config = dict(
    image_size=64,
    encoder_depths=[3, 6, 3],
    max_grad_norm=5.0,
    lr_schedule='linear',
)
Rows from block 4 of the encoder of a small image VQ-VAE, named by matrix and row number. Rows with one number belong to one channel. Each number is 50 + 15 x the weight over its row's rms, rounded and kept within 0 to 99. All counts start at 0. After the name is the row's rms in percent of the matrix's.
Before each channel's rows are labels from the 100 images, of 14976, where the channel reaches its highest value: "top examples" is what is common among them. Only what is clearly more common there than usual is listed. The data: fractals drawn by 1,000 iterated function systems, in grey.
# convs0: first 3x3 conv (encoder.blocks.4.convs.0.weight, 96x96x3x3, standardized in use, each kernel summed), inputs 48-95
# convs1: second 3x3 conv (encoder.blocks.4.convs.1.weight, 96x96x3x3, standardized in use, transposed, each kernel summed), outputs 48-95

top examples: dark on light; sparse; two maps
convs0.74 105:46 56 40 62 60 44 59 53 62 69 56 28 46 59 76 60 78 48 72 75 51 31 55 38 54 73 23 76 66 56 63 53 46 36 18 65 43 68 53 50 53 58 54 53 57 31 30 38
convs1.74 078:85 41 22 42 48 36 52 47 51 69 50 75 67 66 47 66 25 44 39 66 43 45 35 36 36 59 47 65 42 52 53 06 72 53 76 31 65 63 58 60 45 81 47 61 59 64 63 44

top examples: dark on light; sparse
convs0.81 096:65 66 75 49 49 54 41 41 34 75 76 48 76 55 56 51 56 40 46 62 53 42 39 71 60 63 46 48 66 55 48 60 47 45 35 34 66 42 51 58 51 78 22 26 59 37 64 39
convs1.81 102:72 79 40 38 76 75 40 53 38 47 57 44 54 63 53 62 60 62 24 58 36 48 66 55 48 34 61 41 48 67 41 68 31 41 49 68 78 40 66 52 34 26 59 60 66 44 44 66

top examples: sparse; two maps
convs0.70 085:49 30 59 72 42 55 40 74 56 21 34 32 38 25 60 55 41 41 45 68 54 49 72 49 74 54 58 73 77 35 27 87 52 40 47 46 44 55 46 51 36 27 57 51 48 46 55 61
convs1.70 096:46 43 46 41 45 32 52 70 42 57 52 74 33 00 52 50 45 32 55 74 61 69 31 54 38 58 72 67 39 52 61 69 41 72 41 38 34 32 50 56 25 68 54 32 43 53 59 73

top examples: dark on light
convs0.22 069:18 40 30 49 46 62 46 56 50 44 44 78 60 45 36 43 65 41 87 52 70 52 48 54 47 54 61 59 53 19 10 45 74 49 52 53 38 51 49 40 22 25 40 41 44 41 37 70
convs1.22 096:38 36 66 54 58 56 67 69 52 58 25 77 27 33 31 46 55 27 43 48 75 36 50 22 58 47 36 74 39 55 63 54 76 53 53 63 54 61 39 46 43 59 60 58 54 61 74 80

top examples: dark on light
convs0.44 108:65 28 26 54 59 39 38 34 52 36 37 60 62 56 39 26 53 57 66 51 36 56 45 48 63 46 54 35 20 41 87 18 45 54 66 33 32 36 38 27 75 69 59 52 33 74 51 51
convs1.44 110:42 34 42 63 52 56 48 32 45 27 31 24 45 67 64 61 35 63 50 36 57 32 35 55 38 55 31 47 51 35 54 40 43 56 48 30 25 41 57 34 87 60 41 43 26 63 48 33

top examples: sparse; two maps
convs0.26 094:69 62 16 48 56 58 44 61 64 34 42 52 24 51 54 28 41 56 70 38 57 38 64 41 58 51 81 50 45 26 51 62 60 55 57 93 41 57 40 42 49 27 66 83 63 72 47 46
convs1.26 100:39 61 55 40 72 68 64 25 53 67 66 59 69 32 11 55 53 64 41 48 46 67 48 62 55 65 67 46 52 54 71 56 23 59 41 42 39 41 57 48 37 59 40 37 46 28 65 52

top examples: dark on light
convs0.95 094:49 61 32 55 69 59 40 36 31 60 37 54 25 80 54 42 53 43 69 40 39 57 39 45 66 63 66 29 51 59 68 18 48 50 57 42 30 38 44 18 64 88 48 45 57 44 51 39
convs1.95 094:65 64 18 43 58 49 64 58 47 55 62 94 24 48 39 39 37 51 75 83 79 45 44 42 54 60 51 61 59 51 49 30 65 76 55 49 84 76 67 57 49 36 48 89 69 53 53 50

top examples: dense
convs0.41 095:50 52 47 52 41 76 55 35 47 52 54 88 81 39 64 13 27 47 49 56 52 59 64 51 25 56 57 61 41 54 64 33 68 53 62 42 47 61 49 47 56 78 56 21 53 77 63 75
convs1.41 091:40 46 75 86 52 69 42 72 65 70 62 36 57 42 55 35 67 44 62 32 53 56 71 58 52 41 72 32 33 83 57 80 25 59 38 72 46 48 50 64 57 45 35 57 57 46 60 56

top examples: sparse; two maps
convs0.33 088:29 54 49 44 42 04 28 59 61 22 41 11 46 52 57 59 51 59 10 53 75 58 63 48 66 42 70 39 83 43 75 49 31 63 66 69 49 36 42 49 51 42 60 70 40 47 54 27
convs1.33 101:28 63 31 42 45 40 51 34 36 32 49 50 30 20 36 51 27 58 50 53 50 44 22 26 67 54 68 54 56 47 36 41 61 52 44 44 52 51 49 49 47 53 35 32 37 36 40 49

top examples: dense
convs0.42 079:37 63 50 34 71 58 45 67 53 62 56 52 47 58 35 72 68 63 41 49 33 54 82 24 84 39 38 74 35 36 50 85 61 53 43 36 64 75 58 69 36 25 64 56 52 23 51 53
convs1.42 090:50 30 73 42 44 38 33 73 63 33 54 25 33 74 61 49 34 66 40 48 40 35 31 51 41 45 48 36 55 12 33 50 35 31 56 65 41 48 55 48 41 57 64 37 47 40 52 40

top examples: sparse; two maps
convs0.30 146:49 81 72 22 69 83 31 52 39 78 63 60 44 71 66 49 44 70 49 53 64 41 53 24 47 62 40 76 46 55 51 28 83 30 50 51 51 64 30 28 53 67 56 40 71 64 38 48
convs1.30 101:56 47 47 50 41 53 51 60 44 43 54 38 15 44 25 33 54 40 49 49 47 64 34 47 56 39 65 47 30 32 48 49 38 45 52 50 31 46 37 62 59 38 69 27 38 52 58 73

top examples: sparse; two maps
convs0.27 073:59 63 60 52 46 44 65 69 48 50 45 32 64 55 48 50 65 61 39 80 57 61 34 69 73 60 48 58 57 46 66 51 47 36 37 45 44 82 76 67 70 61 50 39 62 72 21 37
convs1.27 104:36 45 56 88 49 71 53 54 49 41 55 47 37 33 32 45 58 59 57 57 73 76 36 71 51 62 89 68 52 53 49 56 46 83 20 46 40 38 49 68 41 45 59 20 54 52 50 44

top examples: sparse; two maps
convs0.31 097:43 52 37 60 25 25 59 55 30 20 52 44 60 50 49 74 49 44 43 65 63 49 35 73 59 50 70 36 90 63 73 83 42 53 59 55 44 46 60 78 44 27 73 51 50 50 51 22
convs1.31 094:63 67 35 62 60 47 57 47 51 63 51 61 51 53 44 60 46 48 53 87 58 50 44 40 55 62 80 76 50 45 36 64 76 52 42 27 66 51 36 53 38 76 47 40 62 50 38 67

top examples: dark on light
convs0.12 083:74 39 46 61 56 50 60 47 42 49 43 28 59 74 63 29 41 63 37 58 44 34 37 65 42 55 60 52 64 32 36 38 36 79 57 46 44 48 80 42 46 61 25 42 47 36 64 51
convs1.12 097:40 47 28 48 33 27 59 52 63 39 39 64 54 82 49 48 44 55 49 61 62 44 44 36 57 67 44 60 66 51 51 39 81 53 69 17 58 55 16 49 51 61 56 76 50 60 53 17

top examples: dark on light
convs0.72 095:59 48 73 32 38 13 44 38 56 51 45 60 25 37 53 46 37 53 72 69 72 50 51 34 52 74 65 82 59 61 44 18 43 40 56 68 23 59 43 31 75 40 67 62 64 69 32 61
convs1.72 092:42 77 57 72 83 51 71 56 47 68 40 43 45 50 47 30 39 55 56 43 60 24 34 61 57 37 55 24 57 39 63 35 77 63 35 60 58 64 63 49 72 39 47 64 63 42 54 31

top examples: dense
convs0.49 106:48 44 50 50 33 29 60 72 43 31 34 44 47 20 57 65 44 48 16 56 69 52 40 40 55 37 74 48 69 25 31 54 42 60 56 66 31 24 59 50 03 07 48 40 54 51 36 35
convs1.49 078:40 42 57 12 67 47 60 44 05 67 36 95 53 25 21 53 33 45 25 58 58 51 24 10 64 46 55 63 35 61 48 36 71 51 62 83 45 67 36 59 21 40 76 48 62 27 43 32

top examples: dark on light; sparse; two maps
convs0.76 087:60 50 52 45 42 64 42 65 32 42 46 41 42 44 73 71 31 59 52 56 71 47 29 36 36 73 54 35 52 65 36 47 59 48 45 54 38 58 37 69 48 64 57 32 48 57 64 50
convs1.76 088:64 39 53 70 10 44 66 29 57 47 53 49 41 41 71 65 40 31 63 28 59 38 59 62 44 53 80 59 35 60 55 44 66 84 47 34 40 53 52 68 58 58 43 53 35 63 51 37

top examples: dark on light; sparse; two maps
convs0.75 129:72 58 70 34 78 61 41 70 32 67 61 45 50 66 75 53 49 59 32 75 48 43 39 40 51 61 47 74 71 51 31 67 64 34 50 44 41 53 58 47 37 52 59 46 61 31 34 47
convs1.75 112:58 56 33 30 50 66 25 42 38 44 58 48 52 58 50 69 34 56 49 56 34 57 44 57 46 45 17 54 45 39 44 42 48 46 36 49 65 62 59 19 50 62 48 54 47 49 56 46

top examples: dark on light
convs0.36 099:35 36 31 60 47 72 69 28 46 39 37 42 43 40 20 18 54 51 70 45 41 55 58 64 59 37 74 48 54 31 60 61 45 60 67 64 23 47 46 23 39 53 53 37 27 74 55 61
convs1.36 090:48 38 71 47 23 42 59 58 41 43 51 36 45 47 76 56 19 62 30 56 62 48 36 25 57 44 36 32 50 44 36 35 55 29 52 23 43 36 41 41 56 81 48 36 46 42 47 41

top examples: sparse; two maps
convs0.65 097:74 22 43 60 43 13 70 22 48 69 41 43 50 36 41 64 39 43 29 69 47 40 41 74 45 57 51 49 73 60 56 47 51 52 56 46 57 56 73 55 68 00 51 50 51 65 43 49
convs1.65 090:69 42 28 45 28 55 47 60 47 49 31 74 46 28 21 32 48 46 56 34 46 47 30 31 44 63 63 65 50 43 38 59 72 66 31 44 47 28 44 66 33 92 46 26 43 40 66 45

top examples: dark on light; sparse; two maps
convs0.89 098:41 79 58 37 63 55 51 78 34 80 40 60 37 52 50 44 42 67 45 33 80 41 42 44 27 59 52 30 48 44 19 51 63 38 42 46 32 64 31 67 48 58 46 58 63 39 45 56
convs1.89 089:51 56 41 76 61 48 83 53 33 49 43 90 53 33 63 44 61 41 63 67 60 63 41 50 36 40 80 53 20 50 49 47 69 90 40 73 57 55 57 75 39 25 49 59 55 54 75 51

top examples: dark on light
convs0.21 073:58 35 50 40 47 43 30 83 51 57 54 48 52 52 60 41 70 65 81 43 68 58 57 32 43 65 31 57 53 43 31 62 72 32 43 79 40 63 48 56 58 17 31 55 65 68 26 55
convs1.21 090:44 69 65 57 50 56 42 45 61 64 74 60 36 43 44 27 47 56 48 68 56 52 52 47 25 49 74 64 11 35 45 43 25 46 35 69 33 67 39 51 55 60 63 50 28 57 74 64

top examples: dark on light
convs0.20 093:83 37 59 53 38 49 38 40 52 62 53 69 54 21 50 44 61 53 45 77 57 52 35 65 43 61 14 69 65 31 16 75 40 43 61 46 51 72 65 68 40 53 61 55 35 63 47 59
convs1.20 090:51 58 55 48 61 59 42 42 51 41 50 36 55 54 37 47 47 45 72 19 61 45 66 54 42 56 73 61 49 53 74 67 48 66 40 58 37 44 44 80 58 52 59 39 54 61 82 69

top examples: dark on light; sparse; two maps
convs0.92 111:64 68 56 55 71 54 55 11 46 61 64 33 25 43 47 32 40 44 64 47 47 35 46 50 64 60 54 57 56 44 47 27 47 36 47 37 62 40 75 33 71 83 49 63 49 26 54 46
convs1.92 125:70 84 27 44 52 46 54 32 48 61 58 33 69 71 41 56 41 56 39 57 49 48 48 42 54 36 51 35 58 50 42 36 48 57 56 52 55 57 60 46 54 36 48 55 63 53 49 58

top examples: dark on light; sparse; two maps
convs0.52 086:44 58 54 59 36 48 46 77 23 76 39 66 76 49 53 61 49 62 41 58 61 48 31 64 56 65 58 43 49 48 18 67 56 36 36 50 46 39 47 73 30 22 53 60 68 28 38 45
convs1.52 092:33 63 54 47 23 63 55 42 58 23 63 26 30 36 57 37 82 86 58 65 44 66 50 79 55 34 34 54 43 62 52 60 49 55 30 43 54 27 40 15 70 59 58 28 36 48 61 45

top examples: dark on light; sparse; two maps
convs0.73 113:72 54 71 45 65 53 40 73 59 61 45 39 65 57 70 70 62 70 60 67 68 26 39 36 33 62 26 62 40 81 60 54 60 22 44 66 48 47 42 46 64 57 30 50 72 44 40 57
convs1.73 112:56 62 37 64 58 32 61 32 73 41 56 53 72 72 46 52 63 27 62 20 40 69 75 69 50 62 21 24 46 64 77 57 31 35 51 42 55 45 55 37 69 53 39 58 26 63 69 42

top examples: sparse; two maps
convs0.62 110:75 54 77 54 42 31 46 44 61 32 54 45 48 22 48 34 45 48 49 31 45 58 46 79 28 49 56 50 59 29 61 58 38 59 54 68 72 38 78 53 38 33 48 77 48 66 48 57
convs1.62 120:35 46 27 59 20 29 70 41 53 32 36 44 41 17 53 54 52 86 40 33 39 51 37 20 47 27 76 27 55 44 35 66 60 58 20 44 24 45 44 49 40 67 39 24 45 51 45 42

top examples: sparse; two maps
convs0.64 095:39 57 43 57 42 41 47 35 84 47 25 34 55 51 56 46 42 62 55 42 31 47 64 63 40 40 47 44 61 46 66 68 44 46 50 48 48 39 64 53 57 00 44 63 49 70 41 50
convs1.64 108:51 63 50 40 28 29 45 47 50 52 41 59 45 33 46 38 45 77 36 43 51 18 34 38 53 21 75 61 44 27 26 61 65 46 52 58 09 61 30 31 44 70 54 39 33 45 39 51

top examples: sparse; two maps
convs0.35 099:70 75 41 46 58 57 36 35 67 73 46 26 19 45 52 51 50 62 67 26 54 48 53 48 45 66 38 52 42 89 61 30 51 37 57 57 80 58 61 22 80 52 77 73 73 83 52 51
convs1.35 104:40 45 38 62 60 43 71 14 42 67 76 48 29 35 29 37 58 89 66 46 56 50 50 79 57 45 70 24 50 41 48 69 40 64 31 50 32 31 62 44 53 44 45 11 60 38 55 61

top examples: dark on light
convs0.10 079:54 43 59 31 57 55 41 61 42 62 45 64 81 58 58 79 49 35 44 54 34 52 63 63 51 48 38 54 69 25 30 58 67 45 54 71 36 29 48 69 23 42 53 36 45 67 40 72
convs1.10 095:26 69 68 54 68 61 40 50 53 30 55 37 53 40 42 32 39 34 34 32 48 19 71 71 45 44 20 45 65 28 56 50 49 35 65 69 61 49 62 25 79 50 44 71 64 66 72 53

top examples: sparse; two maps
convs0.66 150:50 66 79 30 72 78 26 60 35 81 55 68 57 79 62 40 46 67 49 70 68 48 43 21 44 65 37 70 40 66 44 30 78 21 57 56 34 62 37 48 51 61 42 41 65 54 19 56
convs1.66 125:46 42 49 53 49 59 36 79 41 34 45 52 29 32 42 25 59 36 51 66 67 67 34 29 42 39 72 64 40 34 46 48 60 34 50 55 25 49 31 60 54 44 62 38 51 55 50 66

top examples: dark on light
convs0.85 072:80 35 67 26 55 23 48 53 48 53 54 49 82 54 33 41 30 63 24 57 65 50 48 53 50 56 54 42 41 37 70 43 53 49 58 38 61 26 62 60 66 52 19 56 55 50 54 57
convs1.85 119:79 56 48 64 47 57 57 52 67 60 67 48 52 48 40 50 59 56 53 46 62 32 60 59 41 50 69 70 49 73 52 48 76 54 53 63 51 58 45 71 52 53 26 47 71 78 68 37

top examples: sparse; two maps
convs0.25 117:25 64 57 37 73 97 35 64 33 56 60 66 45 79 79 56 63 69 53 61 62 40 43 32 68 65 42 72 55 52 50 42 70 23 51 45 46 55 28 33 50 81 61 43 62 27 29 43
convs1.25 102:31 30 50 53 50 53 46 41 61 56 42 22 28 38 48 59 59 39 62 67 61 61 62 71 80 60 73 42 59 53 46 35 30 27 32 07 56 52 53 47 24 54 64 34 38 57 32 67

top examples: two maps; sparse
convs0.68 079:61 31 67 46 50 41 64 87 61 67 33 73 74 50 59 46 23 28 45 78 61 57 45 36 67 43 65 47 51 54 74 41 32 70 69 65 47 52 72 56 46 14 28 38 38 58 32 49
convs1.68 091:37 33 52 53 56 52 64 44 40 63 45 59 22 15 21 34 51 41 49 53 61 54 30 38 26 49 73 66 33 50 53 64 65 57 51 56 54 24 51 46 42 71 47 35 44 43 71 51

top examples: two maps; sparse
convs0.60 139:55 64 65 33 81 67 21 77 44 63 43 59 62 67 62 42 47 62 51 69 64 46 58 18 48 59 42 62 39 70 38 42 82 24 47 57 24 69 39 51 47 51 45 50 69 66 13 60
convs1.60 107:39 45 71 51 41 50 46 66 60 35 42 57 28 32 47 41 58 42 58 63 58 80 40 42 41 38 81 61 40 42 41 51 56 42 47 42 37 71 31 59 53 46 81 42 52 63 62 63

top examples: sparse; two maps
convs0.71 089:82 28 60 48 33 50 57 34 78 38 47 28 56 43 39 39 45 55 20 56 35 52 43 66 59 34 47 61 60 47 36 44 47 73 60 59 75 57 91 44 50 31 44 41 41 50 28 59
convs1.71 109:51 61 38 67 18 39 54 41 45 32 44 51 46 45 38 49 40 84 49 47 29 57 26 32 40 31 69 52 48 32 34 54 56 60 43 60 37 32 53 57 50 58 45 18 59 62 63 52

top examples: sparse; two maps
convs0.28 092:32 67 25 52 59 81 57 61 47 62 44 60 47 83 40 46 46 47 80 40 35 42 48 34 60 59 58 39 64 47 90 72 56 60 52 45 46 63 49 52 37 29 37 63 42 55 51 11
convs1.28 123:37 44 48 37 76 59 35 39 67 64 37 55 53 53 48 60 74 31 34 64 55 64 69 67 67 81 54 72 45 62 60 50 44 26 57 40 69 37 52 60 49 71 66 47 48 36 28 76

top examples: sparse
convs0.5 093:83 52 67 47 51 31 50 80 35 27 36 49 60 12 56 38 58 54 48 32 66 57 37 60 21 60 72 45 53 30 18 64 64 44 60 76 30 29 52 64 36 49 59 54 57 79 42 65
convs1.5 083:08 33 48 44 48 35 46 60 31 68 36 92 54 45 39 52 50 49 55 49 33 40 58 46 51 35 60 39 53 66 51 48 39 62 64 47 38 57 58 61 58 14 65 29 51 45 49 71

top examples: sparse; two maps
convs0.34 089:63 77 64 42 57 45 41 68 24 30 55 45 57 38 53 44 39 58 18 42 61 55 41 52 51 57 86 59 57 45 68 61 37 58 61 78 53 47 59 76 25 43 46 36 44 63 48 50
convs1.34 092:27 49 51 65 27 39 56 50 39 56 46 28 53 19 32 46 41 58 64 61 37 55 50 49 27 36 99 53 49 34 41 79 16 74 50 43 35 69 64 53 43 54 49 30 44 49 62 45

top examples: dense
convs0.91 116:51 21 47 43 43 57 43 75 35 38 41 57 64 45 65 48 61 57 50 65 55 64 56 51 39 57 78 65 61 36 50 48 55 46 61 51 24 53 25 61 34 44 59 52 55 88 47 89
convs1.91 081:55 51 71 65 42 29 53 73 42 49 41 51 47 26 69 31 42 27 51 35 38 49 62 44 43 55 72 30 76 48 60 73 59 65 59 65 82 79 67 68 41 31 34 79 71 61 64 45

top examples: sparse; two maps
convs0.69 081:52 45 57 39 47 65 41 66 28 66 56 71 70 54 49 34 51 50 45 71 62 55 34 52 62 50 53 88 46 66 41 65 72 40 39 43 46 64 47 59 43 37 69 32 58 55 14 77
convs1.69 085:38 45 53 70 51 46 52 67 52 37 36 55 41 31 46 33 55 47 65 61 74 68 48 54 26 41 95 63 52 41 59 50 36 65 42 60 34 67 53 64 50 54 61 23 30 68 81 51

top examples: sparse; two maps
convs0.29 135:57 73 64 36 39 21 46 58 91 50 41 41 33 20 56 55 52 55 45 41 54 50 49 43 30 50 77 35 68 33 75 59 59 59 43 70 55 50 78 53 56 06 48 61 52 85 46 56
convs1.29 102:28 60 41 55 42 58 48 66 44 37 39 42 48 33 47 48 41 83 35 50 27 54 25 31 42 21 59 49 48 44 35 56 62 57 53 90 32 66 50 36 41 63 42 70 55 27 56 54

top examples: sparse; two maps
convs0.61 080:86 40 78 54 36 40 56 48 34 73 51 53 66 59 34 25 31 55 41 60 38 55 44 39 65 49 58 60 53 41 78 44 50 69 59 35 76 76 83 40 48 29 66 49 40 37 42 51
convs1.61 117:15 71 48 67 55 43 52 39 49 31 60 17 39 55 51 39 68 71 60 53 53 57 41 63 37 40 78 30 48 48 44 46 40 48 18 46 42 35 57 33 41 63 48 36 71 56 55 66

top examples: dark on light; sparse
convs0.88 166:46 39 49 50 64 63 48 51 51 38 42 33 55 50 58 45 50 48 59 52 47 45 51 54 67 54 46 33 38 44 35 50 44 49 41 59 38 40 36 37 49 94 35 54 50 28 53 43
convs1.88 158:55 31 53 53 47 59 54 39 54 50 66 50 63 50 88 73 76 48 47 45 38 64 47 59 40 51 45 52 39 45 57 44 35 52 55 39 31 37 53 48 46 56 50 24 27 41 48 50

top examples: dark on light
convs0.80 119:36 72 71 42 63 65 56 23 54 64 73 59 59 66 44 50 50 36 44 57 33 51 65 44 77 43 29 68 52 46 31 40 53 66 40 40 58 57 69 44 55 75 60 44 42 17 62 36
convs1.80 094:73 55 43 36 56 53 34 44 35 48 62 33 51 77 54 58 52 43 33 46 27 51 49 66 61 57 19 39 58 50 46 34 48 18 64 48 60 20 43 45 41 57 49 66 51 28 30 40

top examples: dark on light
convs0.23 106:69 66 71 46 41 42 38 63 62 63 68 65 73 41 67 81 50 59 50 44 50 38 44 59 53 45 46 80 58 32 19 79 58 30 52 43 60 52 76 68 44 35 52 36 40 64 45 26
convs1.23 093:19 62 50 51 66 64 48 68 38 31 24 40 26 33 31 43 69 40 32 41 55 68 75 64 63 43 45 48 47 63 50 38 52 27 30 75 54 41 29 30 44 69 66 53 42 40 30 69

top examples: dark on light
convs0.55 109:36 64 68 55 53 45 51 99 23 40 50 39 61 36 81 42 61 59 54 55 49 55 50 63 26 55 61 41 57 29 32 65 66 34 57 60 29 54 26 84 27 49 35 56 52 49 51 64
convs1.55 094:40 34 57 72 38 42 63 59 35 84 44 74 49 38 50 49 59 62 57 50 35 56 57 61 64 22 53 34 46 99 47 67 40 46 60 51 41 46 61 51 38 31 75 37 41 42 42 56

top examples: dark on light
convs0.37 080:40 40 32 60 49 62 62 39 54 33 58 35 47 32 52 11 67 48 97 40 31 69 72 51 44 48 59 49 36 46 96 56 41 49 66 25 45 57 24 57 64 65 68 54 46 62 52 49
convs1.37 074:75 66 76 39 46 45 49 69 35 41 58 58 56 57 70 73 45 80 37 68 40 45 48 45 35 32 45 49 66 31 63 57 42 36 45 33 11 46 66 61 44 91 52 36 38 63 71 48

top examples: sparse; two maps
convs0.67 071:43 64 21 39 55 60 50 59 75 63 43 71 34 20 42 52 45 49 72 18 79 48 58 52 18 48 55 42 24 44 39 41 41 43 39 76 40 81 57 76 60 61 52 50 60 76 43 52
convs1.67 116:31 62 29 55 48 54 44 20 53 29 52 21 45 59 33 43 71 50 61 32 44 39 51 50 69 65 49 07 69 54 54 40 44 35 31 33 46 23 52 58 44 65 42 24 24 28 28 58

top examples: dark on light; sparse; two maps
convs0.90 087:70 73 66 54 66 58 40 73 52 60 82 26 50 61 46 66 49 60 47 37 42 51 65 33 56 61 64 30 49 71 31 64 62 33 63 67 67 52 63 64 26 36 53 53 63 41 47 49
convs1.90 086:69 55 35 56 51 33 50 51 47 44 57 27 41 60 42 23 64 33 56 38 42 49 57 61 70 45 04 28 64 43 56 51 48 27 57 73 73 63 49 31 47 56 49 85 60 64 30 37

top examples: sparse; two maps
convs0.32 095:60 29 24 60 63 67 63 62 22 21 45 39 63 70 42 80 59 51 36 28 44 51 55 42 89 38 59 12 59 37 86 71 32 48 63 47 57 37 42 54 51 51 37 45 42 54 45 53
convs1.32 106:78 40 60 33 43 41 44 46 54 58 55 61 32 48 22 36 48 39 48 64 38 58 45 57 33 66 60 80 44 54 50 62 74 55 55 29 67 29 61 53 29 48 52 42 60 33 21 47

top examples: sparse; two maps
convs0.24 089:81 40 60 45 33 30 47 59 64 24 46 42 43 16 35 48 37 34 38 68 55 45 32 64 29 60 86 53 66 47 59 72 43 62 57 76 63 43 60 67 43 30 46 50 47 69 51 65
convs1.24 100:62 62 50 62 19 39 65 28 49 47 47 40 44 47 41 66 38 70 29 62 30 50 32 35 38 36 58 43 56 44 40 51 54 55 53 65 34 43 67 44 42 45 61 33 61 49 40 56

top examples: sparse; two maps
convs0.63 126:32 69 33 50 52 75 56 50 38 55 74 39 41 13 46 57 57 52 39 34 49 46 54 46 33 50 30 30 35 33 34 33 45 47 46 22 82 79 21 77 75 94 55 50 47 38 81 37
convs1.63 122:38 43 34 26 67 44 34 32 67 42 63 54 42 60 32 47 72 52 68 55 47 26 60 52 43 99 45 53 51 41 59 55 43 49 36 31 58 41 64 71 41 61 48 24 36 25 44 49

top examples: dark on light; sparse
convs0.13 087:53 64 57 44 60 66 58 61 51 47 62 36 55 54 55 35 42 44 51 43 41 52 58 51 60 47 40 13 27 39 25 34 43 57 46 34 43 30 26 39 50 88 36 51 47 40 53 39
convs1.13 115:40 56 85 43 33 42 49 61 68 52 51 51 62 51 92 68 80 49 49 53 44 63 47 71 54 48 49 50 45 62 48 55 40 56 53 42 34 40 44 55 33 51 53 26 33 35 52 45